A small masked image model, trained from scratch: moe soft, batches of 384.
Rows from block 4, named by matrix and row number. Each number is 500 + 40 x the weight over its row's rms, rounded and kept within 0 to 999. All counts start at 0. Numbers have three digits each. After the name is the row's rms in percent of the matrix's.
# convs0: expand pointwise conv (model.blocks.4.convs.0.weight, 512x128x1x1), inputs 0-63
convs0.161 118:544489505558469459507514460452521526515558439525478530520521550480471491518506478473492514454490473401524470515487522507501488512491551572540444512506463503524513481553577531510484506603456398
convs0.162 110:556534518479493455507502459499513546501476471544528494515487527508521527532535494529494540467474516451428600509486469522500509547565500533580427486524465525463523396577511463516507529549550451
convs0.163 101:523516445457501442496488503505489475508584496461451508502431456480493480481492491520507511477529555446546502515481535417500472496482515530457482487492436479520572502458445498573456515492444495
convs0.164 102:495478590501549484495482490510498556474542429489474601502462538469512516486519552487483457494517411460454522502501528556490452453445515505496544487529496522498412563508570494552500615568467478
convs0.165 098:578553493537473477576537541539517503501517487510457428490559557562512425557507496441561527516524511477521519508506428507508516533561487508503499513516463523472458487544487518491522421590465459
convs0.166 114:490470523516496531545474490562486480504455443491538443482513520513443603488528510441525488559474483484438471478447527488456424441501513532443476452497511442421524411471543519502462406487430472
convs0.167 091:495550485490570518500527423509599504450487568564487474458495484459417482514511474518490581479513553475518466473449514447452559512508503520568458494508524508484460516519491563463501540544496533
convs0.168 107:543530557426506453445488505518507475532518414473497428482520489549529492479500405458475487504552473516480480466420488475514472545526521524465508549451477521500538487473566574424492511518489461
convs0.169 110:487517544496475484503483431484449465500504506516600454549431513504526470579459493502487531462489525447507548429468547519537489513511487523530526504560448511504539511472456417458560507504589544
convs0.170 092:527525463491570454451480475490479481396440468494472559479468498508520545462517522484548551510532519501504495508568481474421468506534502502454486509432498453478472490436548464540399428526566490
convs0.171 093:474494488503467509500494467491482497564454575497546500469533437547571556447506432524464524501500532478535580532478484495501477475532395553519511448500554481478526424479457530477502493515487547
convs0.172 097:480436524483510554522462510500581498453508532545522477468508508469542555512507448420460423498456463467552390447525453513489534466480442615490466513550508468539510473551499492546464532542521504
convs0.173 102:462461511501423494493459490526471529466501446554477521589528535418486520460507524486503478450567480524520420456491476433506477410513489477516470502521484466456507496465505495522575494439589571
convs0.174 091:456486555540548538477475495535454461468502436481476565523474576472487451542539426464516547504439550480515559585509485521576502508479544511515543548452479516511502525531514527496511461497530516
convs0.175 108:474544513523498492528503412597516457451446485457531487476487551543499551520514500478535521506454510566506509568470494467500485537498590562449610501459459494500474537393547530520440447478527522
convs0.176 102:599573519546578523478433487524483541524544493551481473527449505592483495523461436450450511532473520504487506471540478477505528505551497563513587507527539449540541510479511509525502540404485485
convs0.177 089:470511534545444428479477488554467543517444489532482463457513412496511486496501513505441537543488555524610479460547447437505451461561501482493527518489558533513464489527539517521538511513454516
convs0.178 109:409568463560533514505493504494554547545459504547485463464500491487478453476476477513475491506532461420537511476523495462491451502467485524565524520563435520537488432486509494510566554529438467
convs0.179 100:540432519555495449521523545538420467580481470519541535480466445526464512555520460466513541495504521486511556451561500529421495513519553577552555470510453436620473504426551514545468420440581475
convs0.180 098:474482538442567453443468501528469435509489525503473487576448493536572504524461491533468485552508539462506505492505544497459583529512497537424483525452536531573590484425502455511450435501534557
convs0.181 087:538501430484567531514501491551500462492506453597467558483507478492484468458508495501435510515471541521494485458517523496476411488437530510557432445535496495490488493490543513469457529507525451
convs0.182 087:495512532489497467493407438540455429470501458467504609516487547448524492477517511463533458490486466530374490572484496570485499404477527478552484521491512505467524562503519415480454552508494423
convs0.183 100:384541440479491483497553420464526512504498497510461484569483477474493538510562544489567531497420477450521493522556542547522516457514439543517572548509488538529539527478505443458466476547462457
convs0.184 099:479496519487448529432481472530547512546466506525490470519597519476510468523532404502511483505451547508495509589485495506474445486494508492512561547511568547545495477489504545432467457565547529
convs0.185 090:510512445422470479510512538463538435501530498522495453499478424500541464456508484514540554521473497460544492578527505494471467512551561470470449555455582490518510497472519506515554535442559555
convs0.186 100:489541537492479533467438483532457491462449371478493531467485507479508507495556556484458511503500446572526619479506505512597558490478496500542486507464523479483467443520511511481536447501517503
convs0.282 110:462470489504499514466464483499519528505468467511515519565568530473567517525476497552503499553393402490567462511504543497588491404510500511508505496458485472504519507536506428526523558490455478
convs0.283 097:469499474459539493512496488484489394547571477547572475569477461515512458507507546455432526448569467440467545500554520425542470502587512540550412557505528556474485509487429473581539480450531496
convs0.284 098:465451506485542449514549463500496542504477432468487433462481528534567478560565508510519464530444567508551513457466436509466518407452523522522484469531509533486574511421498445536499458520477455
convs0.285 095:507506433521491547456494467435484473462533436527538440535521499469450502481544578550496496574506462559526463526458476446568482496544495491454513462503502474474521501480440452531519477553417465
convs0.286 091:534533487526444512496517570420460502522490496500503495447511454515506439529495514517485453562452472558583442522530508504498591546492419444509507550549516548525462448408446468430465456504546520
convs0.287 098:528591454560543523510414464456489476480514463601472464499565545527496470534488469528410580568547463488530459496466443542533496502454506457447506483524480499522562540540534528452462502538483549
convs0.288 096:541520475482474487454459474475479541447473539487533518484500442534452545438525552417540476464536483527498486480454497544482540499523568440581497574599508507527495546475448539522502501536453496
convs0.289 111:483492443525498530459559530534490518488504517501500512486537538447528520556500545488513474432510438550443548510499558503479479493548554515503474534402516498508423465524486453557536467488462517
convs0.290 095:528457548480491518520486580499437511557514560538445495446457531526493505552488484443368500497499473536571477474536500444460484595548455468490585493503460544492427495506568542507487474532408498
convs0.291 087:531469479510485483487536519517581453527497498550473511449425492511441495512422532454536545478554524432549465459528498496519508396468453505450429518465468562537499553556440537518520540446569491
convs0.292 109:574510458494482553425480524481513528530548500476440540494464484489570504557476554538473557424500511511463473450560558535569426428487484507473477484537476574467476548542461448481491426540445523
convs0.293 103:495435474492541455532526530556466500517450533473430465498490500490480437482418565499588422482531447522475530455504439514503491551610544499503555561512513548449514506512475499554464480505480468
convs0.294 100:541487491500501463439479546438511535448445584514458508476496540572467524555406481517446494447495447433459416519459558471501496481474533576474490508520445511557517562517504505516442466479446582
convs0.295 087:538517369519478547599519483499519483514532452449436504499485559466497493442480489488564507496498475505498467475498514571472461492414572557466527474440519470470488466472484469418545487477539504
convs0.296 105:512533492600551486451478474514498506476518523552546430549440513494450517534533513499499510529495488483503607485493490472541573522467561472490438510497520538537471421461414488518510502446527450
convs0.297 096:567504483464525561467484517531594448559530476485542559561471603477484495477482479462482452529467467558518496454519525509456460473493523450451524503550505481540514551506460538497466525488485531
convs0.298 097:494488489459483508526567588505570416447479541513450511464531484481508488483481500491510534547501482485485481471564495531437528445549503450530432430491552485515455471457445504412526450459423465
convs0.299 109:526498507554530529507468490554502575464437487466489536481465548445437504449529507536536504483510444547515506524480511514455495517443427575510481466587470460539539518522478541540526548440443481
convs0.300 090:442499483483559489489515533498515571479461451472523453558536496501494491503493541546523458477537483530418564521470504502458482552480474505583451503476552487454541463471527428479550551512459380
convs0.301 111:427467517451518564548486519399545583510529478517528503491506534485530490455484457468467527511525499517487494462458546517548429431474561501560541520446434538576449554513496426423480503477408474
convs0.302 109:427542552518562512557494507478572502535509488499432549454486553457514413524501489550504542531509506498565566499483472512479473494551551517446515493512398486470461560504449514516542515505543498
convs0.303 100:490526537545490508544501511558505442476493465550583533454424545544488484548423493604497530549522530573516586491455507454446496499497464471501454510467526481432473421423533538492491618499426463
convs0.304 102:471490516477496453479550557454545483476518521524458507518542515542452536524511507533542426542417512601490451472449461447462549581464525483536536533478476525490531480372474546453509503527465526
convs0.305 109:466441433474525520594436484483508476444534514560490536524461496534489503555538500422445481421474430467476520493507504510530515480526396517506541454537471492495462535480552487502520497428547525
convs0.306 100:557433443522484511505511513524481460463450524485436479463588516538499565553529548470566474524499484461455482480581593513514503509506495480475513542524446530519521560495489554513533534481452491
convs0.307 099:469500518471554563490447459471484570513555480520560477459513432454423371504462448588484488483494480521508485473457490535487531473512565484473491484562426535514464550491452477501510505436428536
convs0.308 099:475459396478449535497500454482566488532476507455533481483481491540536556447521474519508505502489452518511471530495606444477448493579433485518483487493502506484477431513502454539551510444505512
convs0.309 100:535452483535453566501525468507512510552441409507463463523556523511471531497487466544395535491526410487450482447516532510549534502494527552537424524419474513497534492475426544426519475495527472
convs0.310 113:492572593552465521488447502525537579463524440539492440459442504533492490528488522519467526499484547521556504544521441541464499419524495499502522507562479439528460444495443567537550513451458479
convs0.311 098:465508463500543515522427515468476483493527544496478472522490484539541530486466486495482533530495480456376505475420485398489471523504473522518545503507466489508468552556407498480440465495483547
convs0.312 098:596502467488489477429518537475474546595533447509480494517513474484484505478450426502488552558460541520473494454540603545473499509461471537468534486560482543526483513551473495504507563495545465
convs0.313 094:484588510488437451527459509470530489487532596551543462484455518460524496523547490505510591581523472432498492546515488518539514523503492525497478543466513485499477492534467489543434572551595514
convs0.314 096:500512416514519471541489461478544497513477522523486448447529490556545489472459543536500471517599488472545414504506462588512457557561501556540516504529417562491436425503482570521588459475446537
convs0.315 112:499478513476476602493510526494513439517497515464539563584437566513440523491413516489453581514508441457456585503429547453467466426598470492480401502483496463404512485503503558493468499519467528
convs0.316 105:461492461455522459542479462427501542452533475564498485452482412535534476519582426481464531507463430507542535450466491511561474419437528494504517486490453498451499529576496493558597499391522461
convs0.317 096:502469583609535471504460460498570546481470505534539545443513517514527459466485497553563490472509521535473436503495503461547567489422519490482518509568543492499558523435459519517556480446524529
convs0.318 110:578540514527452469500460453508549542478499545470521419490496481538513595469561438514529495453529534525482489596463508505487507477422506448547472471574503423557429536536515575481460460492429506
convs0.319 095:450510455433480433512552495450512416445482562511538527509543585529601511534513460463474475535463514557485481517467499497540504562475464451456567474458468561426494521445433493513477552513506539
convs0.320 094:476553516491437491553479468521507473497468496502523538473460437485473504505520502494458505515488495463461519515509491502443506455473469552537489537488529516463526555498468508415483493524474455
convs0.321 095:547548508555439520528453554512480592512457431497498512501516521511471487480490407529437457487477485588535474474505472574459486446511428539469499509554491511586525447494526525551509483475437506
convs0.322 094:448478510459460492515514554466582516452509506449549547514452446480493453548482469458505565518530475499528468488393517433491512456514576556422492534419488474508551463544515516520480494518522532
convs0.323 106:534459387532458539488476487453595526511460520495409487463511479519487521501511472421486469509484426438465500491518577500521478421448523476498505499424502569448514527495562476511442526570439523
convs0.324 102:537451436508588546538539461487538475489492527475502488460545543528509507458481440512488514507519443549565516534504477464488599539535519503543574446514484527442512509557468529530465499516413489
convs0.325 106:470493450593510542532424496475504475539427497495538486527543522520494563600498512511508457456476439474528468526426477576461506499528519580541440505463478563428443470542502472469575504474474474
convs0.326 108:423446569472462456499455498502468434545501552448491482558531547532525485592507455537519491489461539510550478415494507534513483523543493506424519476540475458500548502516496465380519564446538564
convs0.327 087:543518533491469489479536557495462518531490522472549546433514501493492442513546439499534533504457518482547438477563434482507476512513503467545548464469573469499510529484517456561577518466495485
convs0.328 109:409488510441512531499560416535519537520446497545518516458452486507461552536524603530521524455449616508517428529445460532592509550496515517459542485453493483525534505470454495525501502556475506
convs0.329 100:507443541494488548524490521539504459483514536507437525528454493442522504507512483505555462481473544497496553552518522506480498517462522523539479484489497501518515536521466518524484451490487442
convs0.330 100:527507469505457531551489523523504448456481469482496483597487469484505444549464540533531477549486532429471539482435472475492531539643495574545495504526501459520417497574537524537477522464501526
convs0.331 116:474502526434512501517491449429546515490584503574498533537504540510517446455463443514583574410530476498462494506562492465526483517526456468544491497522543518574507528565497542533556544472429437
convs0.332 105:423497422501464490444473472561530556508528479508501518421487505525491557462414499501447549449571546500475492492474493498454510438498490584528507467550477503507462557522566488448504488530568515
convs0.333 071:498558504444532477515530517510478507480481524429511437456547567537467481518515596523472456488556519491523509519438474450525534430512539503507450507514509454466496477508459543516494551521449520
convs0.334 106:501418521503550477500466476495519544482509460508481449442495489512503540557452451527509542539483465475599467492447467511509491524506480574514506494536508512448453491504515503485510489562517558
convs0.335 097:533539511521539459525516510541433525551471508532523586525519521538548490543549422565482496470476505486429485555472534453492444530471522481458571475438500427442497520459415477476481443524461483
convs0.336 110:472546514488482467474485475499399511481545407520462525545539553491503491531566525484512492587540550524459423516466535551474474532481425479504480453503554439584498459545526479483492518499462501
convs0.337 097:552514505521540456635498523457473550566482375489474437447492463426527438475484501536563513499525488541503527486491552458508494505461478497494522468492512474449520532543600492428503505541493470
convs0.338 094:435424454513436510546533475469415560582484535552480485516488488529500537508480481532506573437489462469503428495510433439478500447534451460464529502536503517500538564484510508503465521445455556
convs0.339 099:495474525481561525495464507510570468448531513532469528427498517468464454466447512576516547565526526536465526429522518453572514522571586410493494487580479487436512622496531468492478484492438511
convs0.340 118:514445513496499453508527508499507539474441470468469525544482530498468554487436511460508453548365507569458513506457458534476562546517572502532519498475529533519510484569558501548506461504473507
convs0.341 091:507516443504500519481514467448551480541490527510534472516572476441547522482511454468420506442561509425491475561490514472489481523496454477553471545473463533514427483535451516578452526442434520
convs0.342 104:536500482542475553523498570565532532528492415520476542477538502449514485516522450491486472443508472489478481383450551522497552575533446515547475486591420547421586475559550516564509498492526515
convs0.343 092:508497507482423538469491490475520566539415508548559511568527500469544469455426470407465485495545478523513480485475599513469499476569527413530586516536514466564519474528529569514515531489446464
convs0.344 102:472552469497591585516453511478557467446443610457505557507470442518512479485410560452478507498499512568505423484509512387444440514531462474518522502426462543478465461481520533482514500538542473
convs0.345 086:562550483564495559425520509511524471481555566495526452421471478503511475547524454509389470529544489449484446485540525477465525573513542410444504548463523451492472472522458466525508504495529552
convs0.346 107:490519473522459556496474509466471526539455488561404486516493560478480545436507521498469458466528463451535471549538415526421540483438503513447491561461506522462567497455555582497568525450458517
convs0.347 090:400521477574545461486469492436491568514506537520507486519483469600496466478447462522539520449507399465534492437450538551534470482483454504456489464470404444501524577465475480462545442487448512
convs0.348 112:500497586568526509506513555529505510499488496515505479560548532473504472494473543447458513492528551453484442425536482449449499440479556561525503432553494552411516502466494557470556478534536549
convs0.349 117:487507434472472532540561478538502493488465492503563498467470455516492484491482576544530515561494398480482502432565589476498451510500449523443501538540481560472508423500531540574526583547507515
convs0.350 092:477487500503545473525518497400512511480490512506442499533505502569514522404490515469501462478513488531521462504531503499404500557493511507506428461522443463471455499422436523517531495502508532
convs0.351 087:508512507485476551507498500456532481498524537523620506538545532551523415534424438522520516552428505526509485439482431492522515472532494587401494509513422534536478510539493497460519480479462533
convs0.352 104:538490512443409505519433490468449502576466585457474525503496513496569447506471517510489453520540464541493552488539477540551505568521467479477516505536493502494462442501474482430516496522470427
convs0.353 109:527434485481420500504451455441535544467412460469461466523532476511457539516450556562506533499446494455474586530527472536510538490523537526515491549530530506473464496481472503406555444465482496
convs0.354 091:535517446466454549513474492512560448449492563415526453546497554469569486482503455508552504544478493627526491420445551564452479545498485477456535479564536483560451553478556470516481503501534472
convs0.355 110:486518470448558484442476470489496477453473495512445552481429496552498415498553501492505433462489564532457471553441512520615511543469509444462526478438499483540488472490513488495543487594463506
convs0.356 095:466505516496592510431545502451566529542527551442439469530460460499490497504507505456516531409608523504515496535469466528529550497509519532443525496510487509480404453572457524485506502519522535
convs0.357 090:550498544448532456545515467503522514510452451520453485422451522538456541529466542517448461434495539445500500505539583583468479534527514540499460503492485502596496456499542578510391498452511496
convs0.358 102:544518510435531483535462467513543421559512444534460468542486430558572485526569437571537485483512476443485478443505454499532478448478537508486522510435459512474568466522463461459503464477507506
convs0.359 108:461466506505559607528456483529545466492477526517561503529473482446551532450517558542492465466454502513456516480469536476532492496524496527515479473420467436498599496490480551579433556529533460
convs0.360 101:488543431455571548480500517486591509491530494501519482433524542497481459390511475464500530511478452470452453491482545505467502422517559454451485505551479579463440443502550479524484450565453524
convs0.361 107:504544534495547519498526486491441406452505501496562511555491524509523554567552508535502486528474516385508510482499521487493543525501477580488547496525477522480529546423484482475523555457506526
convs0.362 087:536513534558472500552406477445537527483468508520425490509563444483496545564530575529484529547483455474555548496482504482519475490470566466488546555598510527493492443530467501442484499541538542
convs0.363 101:533534514469524537510519523501544503506496560475500472499524501449532436593488422506505501506555449506526469464471477437529459464486568481489442491573510493443563522517487477507479470551473543
convs0.364 103:536616444552478506497554566547512442520481519485513534546464475470483595562577512536470566459479474448486504522564530516495553553527538567474467501434455445581501502512474454505467572491492444
convs0.365 094:463484482439525475422491491548510587519526463473511535485530574565538479487402529564510564476572471503498525479486513516478537484452534505484462579520436609492446476463596460455479477472520484
convs0.366 100:553525516549452565469597480497527467467517596505483489479465493505479520512412481519477460436520494476503482445430503454523527544509566475485467489471502532476493532491508496421533482507505536
convs0.367 099:472534467497457485480457498454452493417486554467454527451461526473591482528547528442384527552470449537502506500455530472484508493487501531523432527466425523562458517536457552465520520541463563
convs0.368 100:537450412511510528487430490496531554568499460461507487500472468526555435467435466501552542504519520456459495515559505463474559507467455441513533422569510519557571496483527483503553580475451469
convs0.369 098:547482493508493521523452527532496452551494495519475491461449531489478485498521524559582519447509447514559469569494455534478461390522397494465452582562550484527502445500543573487477554490473480
convs0.370 093:457517552569522543494452532534476516435519506532496504476464522516574520485483489487502456524460410526517541513383515532545481483508509536482574498499493460451476539483483485528523521425599487
convs0.371 113:494531503456451507496482448513471581519479554579411501464495594514479557478506486557522410509484424524461511498505465508439476420410561511511400577492528484472440468476512491482505527475516563
convs0.372 102:518544472511514480496476489476478525466549497507500507461505507525502560559579539465453510538455539484507577484499499566436432482463451493533472507507460468456462532501555471486436491527476477
convs0.373 096:513467481400524448540483454520469537496530434544530594489566524523544445443493467490505441491485441508540474577462523443441495525519457538478557541527499525506587529432470493513483518532500459
convs0.374 099:503551494503505437563493416466502454494441453482534514526526485570465511531495546516409467475483515504513513452457500460548562511508575460499518594499519516432549472513492565558509561394487509
convs0.375 104:563504449461458546461549528498448424536489551502542487477564517511538516515415556514516477425564502461501509479497472463516442446568474482497483545458525530454475437469589514506491390417469539
convs0.376 097:500475471458472488491397519474462537531499465422456519551515490512421502452506521481420535504518382511494495518519441505472475474576506454494534584492445493483554525513515563463490482484408500
convs0.377 089:546474562430426491514553537519485549420569557501498522516500512489509494511533440495505514535513503492503575538573545470488517474511463531527573489483510562496484522433506446518478483519561531
convs0.378 104:558514500532436540475552502482578511510506455515430487575395486495466429571532466529454566439487508442546542485493482466457513490470516562543537512490499487484491538514498482419482489514555521
convs0.379 102:503503520557443495501479429453513522531491511486529538542472456524444519502496526533489448482506513485391520476471508508551479390517435477565506511519501484495551505512534514441603423501524506
convs0.380 095:502496498463556496487475475461532533512549519562504477475436495487490468527428481440428560474511485593514548520544497509444459479550476504467515464451460514490424531453456499438512509471475518
convs0.381 082:556476498439492508475519465490408464521494507483495439554526480558488518519484489424578559528450520533552483431475518475561455500494508493505510498562526479457442455439472514485433590485485456
convs0.382 107:496492460501515520582465421559521502503532520496547508472465510506456505528573490495483467517467546518425528547549520531485486519441566482592525527491506523546516459516512488480436570417470505
convs0.383 103:488483536493485555469457472559536528562439442508526518498528539506454416472453498517452493537530524478529527498479496518485490472531446424499505461478479509448525537492464477475605429404495540
convs0.384 104:451513497415500524559534443535538499543491557619549550551524463462512525474518407450534460469509550550518428469485524499494476541545513534450491497517496538522457530459489477505562485434513514
convs0.385 092:532564497520484517465527499513503562409476453450478511499456547507469493595471574533498534542461465532465556476479478500467501507515496514536478527561526504497448584522534522540489488540540528
convs0.386 094:476490538518553459486495454501417541442547554546420479573456531489514528455510568516434437499580456447463421450458464529483462481589480489454456470460497516461463525487531507513560503498522428
convs0.387 112:473526456450609497524522446515539504472546504510494461528556555533451454535482523433489572528496491477400466498592459541503435511529495524519492524417523528513505596483489510584496538541524492
convs0.388 094:555504570495473544512405499493491494470506466434498526485500514487469489492558541511550497560499484518469551491459477424389505508541521497479523501497473542481482508418500549479561514456601511
convs0.389 086:507495433469471495485489544525490526506473431501441454553473502456471571572526524461544514512432517530451468512412507550547457535565494455517455471475464471529448452496541430532490457453505521
convs0.390 093:502501505545491552567440480469476466572517444475557485562470514492525468522458555462475513445550492554506552559481475484480506464460477497487447420542516549482575413491457498523496529535415482
convs0.391 094:532469519514546442445487535508442448521514537457513489479513531510478576452458570531465479508539496468509441466484490553475498485536537514498519567529488556572547550486449512522494564539501519
convs0.392 111:501553505473464511527520438524511497561469549519504510602479536476533464563488519411527396506531498430505507514465449523449489499489519481479515534561502503483497564580501524445494491513484565
convs0.393 103:518414552448466460533505523483467537430483579535465450459552507552559512517511422456543527539489465513480492490556487516447538552480463525483534510443508566579528496475563476525433579487484446
convs0.394 089:479462535601476521512479462508568516477516475514473490514481550475455557491611479500584471475501559464463523525517499476556445562533501481520474529527466487490459544475482423446469538576501488
convs0.395 108:533519518520503537535573510538519530537503500537513503457517551426464499462615464502563479447496516490460480574469462509489495458507591531462452505414449497569497553424526496469507526512469593
convs0.396 104:534496517530507552540511530559535451490575474577511539540432573492488515539488533550447531466435519532524469395505454516477510525463456481564518478481538531494463477520473478493518440512464492
convs0.397 104:447524415464514482489516472498503476557478594474471441548472490510472456537522493420550520441520529389443544495608500453479447457536507484534506563482553468455472479418461512514467503573485496
convs0.398 098:396462541465429538502496513510503490480486543492455482496457463479509550462530545482542590557473522476472541481541424554530576491597552518552447561509513470448496475495505515439485558500458482
convs0.399 088:458524496549440455471448412468466504504490518463483460420477493529496534480459512540479486473532517466565545535521539458521419453531422533490515522499534488482499538583515488506477458490514445
convs0.400 094:535522540477536506504506530585461533569502480552500489526461521476456554490469564524467483498503505456508432506495541507482557483571513458533472504474514491541570428514451502482502463491503473
convs0.401 101:477531566493515502480458458453487493429497542460488552500554522496487422461496530509544530561529450527544447409480452472516471525499508465517488519536520511520499567483490564450495593433478434
convs0.402 102:394448459496521438519471508530495554490538472534496520543424525534490546571511438482574520485471482483549530502495521443483504536491537495412471476480555501532489517525443593577515487469592501
convs0.403 107:477492409520518520544458473578467456533536494531496447459522471499501482474529480427498420470434436469492513499476540487470473533521544404571474509525501458557541473545465434446510532426552537
convs0.404 117:515496520505488469445471399397469573530501499532440510579417466521482481465477549460465462566561558461496574555515548517535519506449517455490520468468445561464499539504530505472499483514516416
convs0.405 091:583449485468452509533543480506495508509522489541525435534578527608430517542509520508456450508579504495438473445497499452510529524508513569564505431581539496493545496429503481487557524498530474
convs0.406 104:374457545518596523573543473527514528466530454443476461460499523521507426538528461470405512476492530486478497472506469557466479506440465596520511534494459517516509531430493542459559466584533541
convs0.407 096:492565472577434517479437502510528550464554519434480451512492474448503518463525543483451529505504501458462498523489435452568509466589500529553495482446525543425545542585521414539486545491506506
convs0.408 097:474496508411504440598420485423513487527492495501499589527447487556443536456493538427532557527491477521520524591535489503488488471442451509417531509466553522522463468478434495473498546465433502
convs0.409 099:418571518480469576522492508519547507483558570443488489465553502542433484510503537508467515475547463427515499507480486511474538547526469515501507513530472465469500543458460503523516534510551480
convs0.410 109:554524515546514538504530511553412561517488464446475477557502519483482519548494549531515473506567447482510517459489472472506471507575531515463508446523475507481474514515476555484472511527467529
convs0.411 096:532540564386500494501528442461578501494474529502569485466481439493470543443529502523481506522493544504532428503444551553417566538480513453587519516556531583489556493502484472454479526527435505
convs0.412 101:516516556460480446485489412485454476462481466494500498520515518480526527444563484455553509514479440517560470511574587582464515440483507513502494503475470521506491516551514469454480458493497432
convs0.413 101:485539524495479534519483475537483529459460457424502444529493451474523533475486504580481485448556498491429529466536558460540455535519479537570477428415500540561543495448516452512460544517493439
convs0.414 111:543534464507507521450484456521508535478514511564483455475484493570442536555558476479471435522516494532549466511530516561500451505490519530515471521485562511551511490544530541532455494521472474
convs0.415 102:467540509499528515483559502455514420463504460572520418442501544481458475510411457451476525514466462576438461520516428487506491469504485469501511502552442539544522521566524517437477504479444496
convs0.416 097:463499507560506457543509498495502487434546510535540515497584504504482415517448543475538505554579518510442558440571463525495478555538465474438508445422520523547519469458491550546505477476518474
convs0.417 096:478548498426479588483488529486476494505459507474534492532536507389480499483473517576442565446493523478536492509546534466442527560477477520530528489455512512475463538463456507508551521573492446
convs0.418 092:458557504469561484614495508533460516510525479468509529443484502533502448453471441489455523477454556474538495523523493515439550373517425547453528488424554562496495508481511524530553434485434539
convs0.419 105:454486537447433437545460491494532518488555478520499544476497512503543465496559515566515490540469494502501520465471566382494498440530475508498484453518572536476483459484524563457521584484516521
convs0.420 101:525485582449454515538486529501514458498467478484511431491518524445496535524438532474575551514500563517517430485480440415435452489450405466509433586520469481492474502465481593461585534476457424
convs0.421 094:468526491468464525430559470535449547503532472548559568458503454540490459476584472453548525482408498479534473583488623547494484504475468516423476528558574495551469509472513440512467504533571504
convs0.422 103:524525443480507508502531525491548458425535554502563469525451452482482481449455473484476489490604540506425481493517489460548421486539497530561455512517549495466483463410490492574553484584584511
convs0.423 101:577533537482461546518524504506462496515441524496511454474476524468479510522538509505551530481515461481514450416496545471445474489541488528425538516513544546452519454479518418454469501502472515
convs0.424 105:522556473450589525487517512478506476449540543499477495530514458543474579514517478505588504460485465490555474509505481464478535525562470528478475471524432485575529476490530446447493483518450506
convs0.425 104:506561540556482460519538563497425497531468531542518452500531577539414489496469472450461486503490450528521486511550530510539485514526544520504546552495505511554419505515524558517482437486506576
convs0.426 098:485530502452501500461459478519483464524438504471461486516462563435466487473574471487436471478587525531504488517498441479462409513533557503508498543431477535461487547499594540477534531511490550
convs0.427 100:419539519531439448493545454523463485485476514471437469498536501513587559562492476497434463432471516501508547531487539502443552497442454489510464530561516443515554504487487439540468495458483469
convs0.428 110:496535509468469524517499469512461431482490470537532547440461478447466487544533514460465429454595464533509556498459519545534516487437546521514446495503547569462458506528527532521505506476555581
convs0.429 100:528526434488521493524454494529437492401486563492513523540492536586586444450497482513567431476541513575458517484501438517521550490521506554540492396461545503521501500487532492462525460448487498
convs0.430 098:564498496444480536437474489516517498523533430468507521500500563537517474475428518448485485540436454470557590512562500447520469481553496550550463557464513497489563586439560499535451490539514510
convs0.431 102:449484540475488508528460517516524505496446497498494518507486464527528489487495515493502487457433525492490445474533520418408471489563460522461448513516505523446473443471495514459471507519455512
convs0.432 086:511503487462567437433488529553450487501443515493550487513442408443522469503572522526447551504477520510513481438542537492426456542467379455500498521472536516425505531500540540446433477543528501
convs0.433 105:419541486437458481531500433435480505468495529578483456531569522486481514473544497519477479422467520526514534491517565533472497518465515506479434504583385454486496510486505425496493495489465434
convs0.434 099:520490521519546568440526581483480507500552478560464568447494535465524491534522449475560598446445368559439419511487491485518522464467552525470485604531514530556525496512503534541498444500518557
convs0.435 110:563497548510524554523451477509493508530442591436532491479534503533479493491402523543552514492524483561544403506470471466476505547585515494515453536461528503488561450480502511479483453481420541
convs0.436 102:499501456499546460411474517459479497510504588449535494473487480495502463446470454548499400487521381468497505443469474521546484535449525487492464507502493486497552504544497469514515470481400529
convs0.437 096:545472473562458497515537459516534496489598562521494475491479480504611539500534511489470495550450488499563514504477473549506460437506505517589551520521523450522555556445461500512487501498514435
convs0.438 099:550480550522434453555527505524605500501449489522561552463512411558493555493369511492474504457490512490560564479477579586487456486498453550392494510488529464491502546405507548586465456502513481
convs0.439 103:502531497477532546579507479450507480473437521463464489558491501501472470474480485527467509545529543490465416552479500488447475543544522521535564552524495484499460477440469540415545568547423436
convs0.440 099:571511468541486506489459538480523554537567515425483464439526518522498494447497446553499534514538483441511511526533513530489493524525517515484417497575480479494568534544497499509525481473471488
convs0.441 090:481483545504473430509529578451485530531521467522498487483439477521561544503498436490520519486568483548534443544503523523496485467426524513502498589463573470460461497453421577499518419549509573
convs0.442 108:505557472496529506467537470491468471463463485447439467541521524526433504479521472513515566536524456517481442455482520526503476512526497568428503468480477570452419480493528518541528493542394460
convs0.443 097:525526550575468515576459506447462482504446429592550485440548455522447500487467479577439520469515521474484510534443490470476495487521507427475464518504435576455491501502513514426469503509488511
convs0.444 094:575479480540465524502504465455513492495514388452470456483469536460408485498452504444565488583512431474467504463564498544453534483552442452476629540561439477504567473493522532506537508557515487
convs0.445 100:510493534476397479517445587486448483509562514533540537455441523493451562487567494488441522499475476463485582467429486442492491509562506498462449450472532535462524502439559511466496516468455543
convs0.446 107:493477479491493516495472530427479498450524469525468503510446450442459517393489564401440529509529347528483498478529449524453518443497528580432434496490467515502557531525510493483470531450493532
convs0.447 091:541485557422502498537467583523544464485485488447479542433497520489523493514570556503525569496513496494454544526542557482485556492514502532491465542463527525508436426461462559460503551532603447
convs0.448 107:462508481518514545514500431438517492562459484568513492423450515495542512439441563489481547496511425539460508466521510481549481542399410510498477583501480565520509507456599573502558507491535540
convs0.449 103:520435510526475453481507515583457526513489508447499484524509484416509496441534402477479489514488466513469428486604497471448540448543458541459458524590484504540501500448547510602513448429445524
convs0.450 098:450513550536365412534496543479489504477520488494421467513456495455538527484476546449474500529534482427423500397452434437547500525542455512440562532537463511568470473485480556445518463534487449
convs0.451 091:513554460519528487502512488459518565468465505524452480502470478466500453517493412483429408529482521488510499496480487526392509537555500485546483505494430510527578554511545514525505531519510533